{
  "beta2": 0.95,
  "max_precond_dim": 512,
  "epochs": 16.4
}
Rows from block 7 of a small image embedding model, named by matrix and row number. Rows with one number belong to one neuron. Each number is 128 + 24 x the weight over its row's rms, rounded and kept within 0 to 255. All counts start at 0. Numbers have three digits each.
After each neuron's rows are labels from the 100 images, of 14848, where the neuron reaches its highest value: "lies over" is the class under the peak. Only what is clearly more common there than usual is listed. The data: simulated fluorescence microscopy of cells.
# fc1: MLP up (model.blocks.7.mlp.fc1.weight, 256x128), inputs 0-42
# fc2: MLP down (model.blocks.7.mlp.fc2.weight, 128x256, transposed), outputs 0-42

fc1.124:140151131122097145125107107129134149106100118166092147153090118152177132124096117134129099137167098135109093154126070113157133129
fc2.124:148109107088115122105156188141118122124155117106115126153146085105153157144133136164165112111115141160102128120119134133124136167
lies over: cytoplasm

fc1.40:088143091144148147122125109122084140106116121104120122139099123172116156168104118116105090113101135149143100114114160125150117188
fc2.40:128139120139124109125162163168125135128119153134128121163132159089129098145101092119137111104158179133116091083135101064135174116
lies over: cytoplasm

fc1.51:137169126139115098137122132101124129127148140107128129108154095128141093115153100120096123158138131199148142125142163133136167147
fc2.51:108097139103102150116121115144170137109127124148114161098167151155138130163094162130128154136142096068165117089103161154109128134
lies over: cytoplasm

fc1.122:139126111143177174138124111115110156161119150114111132120118134114117085104155124151192138132082101142153081089093133137113139121
fc2.122:089109111120101176134117113148129108129160080146159132105133145098132163148134108179135094107120128162119126129111100118098102142
lies over: cytoplasm

fc1.82:105093119157148084132118122139136104114118089096068099139094153114138098160174129121111112149159137110127143130120133108138142150
fc2.82:144129127099107121106155100083131129141127147097136106147159133145107128122115126090104138118153124194160127121160122104147142097
lies over: cytoplasm

fc1.253:123133141136118171103119131155132147109099119083163131140088079128161091120150140138138105138112173115118091142125117127118159115
fc2.253:143165135108166097110136111093151108109108135132130098096200097127120077151121145133129144125173122116177134120107105099152114138
lies over: cytoplasm

fc1.76:149169105126114121122127147120142128148161120131092108132091124144148110164118203128100088099123138115151121154140077151127145098
fc2.76:159117137107131116117142084118123156130172089094103143155129063106094152158125116158143154095126103121096136128138120102115153127
lies over: cytoplasm

fc1.69:127144133147098126143128108140089117145133150140109132149179131164166121099076123126163144157174153138105171081136101117121106129
fc2.69:108150083098136130106136120085114132128152137130123172148087095117154073100147162149121121133138143157077117126161131125119124151
lies over: cytoplasm

fc1.166:127121114140129150135102144087116114067079140127076111144153064133150125118136098128118146092105141128148125138096151107115102116
fc2.166:123099130122118137110137151122125100116166105177083146118128126134137100117125120123080180171141159116112108134118166163135165113
lies over: nucleus

fc1.233:123139116159134082121111138138143127143073130125115109120113119157143105148146171128139123129117111091143119128135098151107142152
fc2.233:144099139129139136156141137097154157114116168151102087130149133158137120158121128151142107146156162140107159130130099131135134080
lies over: cytoplasm

fc1.47:090114119149096142114125138132123110097134097114109146128112170141113095148151171149197158140116098130161139136097139085141099146
fc2.47:136142123166134131118143140124113133146171117131152112094169132105159092099103080116148101092105132115162082157123143135150097130
lies over: cytoplasm

fc1.121:123158126094099143144152103148174114128107117113083118145149145098141111159143110109112129073089100127133136130114092153081144157
fc2.121:101119159138131119144151104136161134126179092104115169137143093166113151134114141137128139114174146132148098182129139156124109104
lies over: cytoplasm

fc1.154:146127128158151187098122110129122111131092108145117161168168118120126121174151131125139152138123141125137144144100090092106166139
fc2.154:142152167102140089103139152103113132146125125114078090119151129099061140094184116109106132114122089124106126142146105135090129151
lies over: cytoplasm

fc1.81:154099126129126106156110132115111143125138169168131119102126115149131146145090147134136107075104094111120127097133131164087192094
fc2.81:135108121128164137127109081159151121166149142157167114110143126118111162098154112128149177148108064151135129127106172116104124122
lies over: nucleus

fc1.249:118164119098164150136099121117143158112142120117101089163162101152135103127073089147160125075099133176124105138157117144174173110
fc2.249:120166175099120153166131144170143108137149147162140103082109094087184160128141146135135156125132143155135138106140160114138139124
lies over: cytoplasm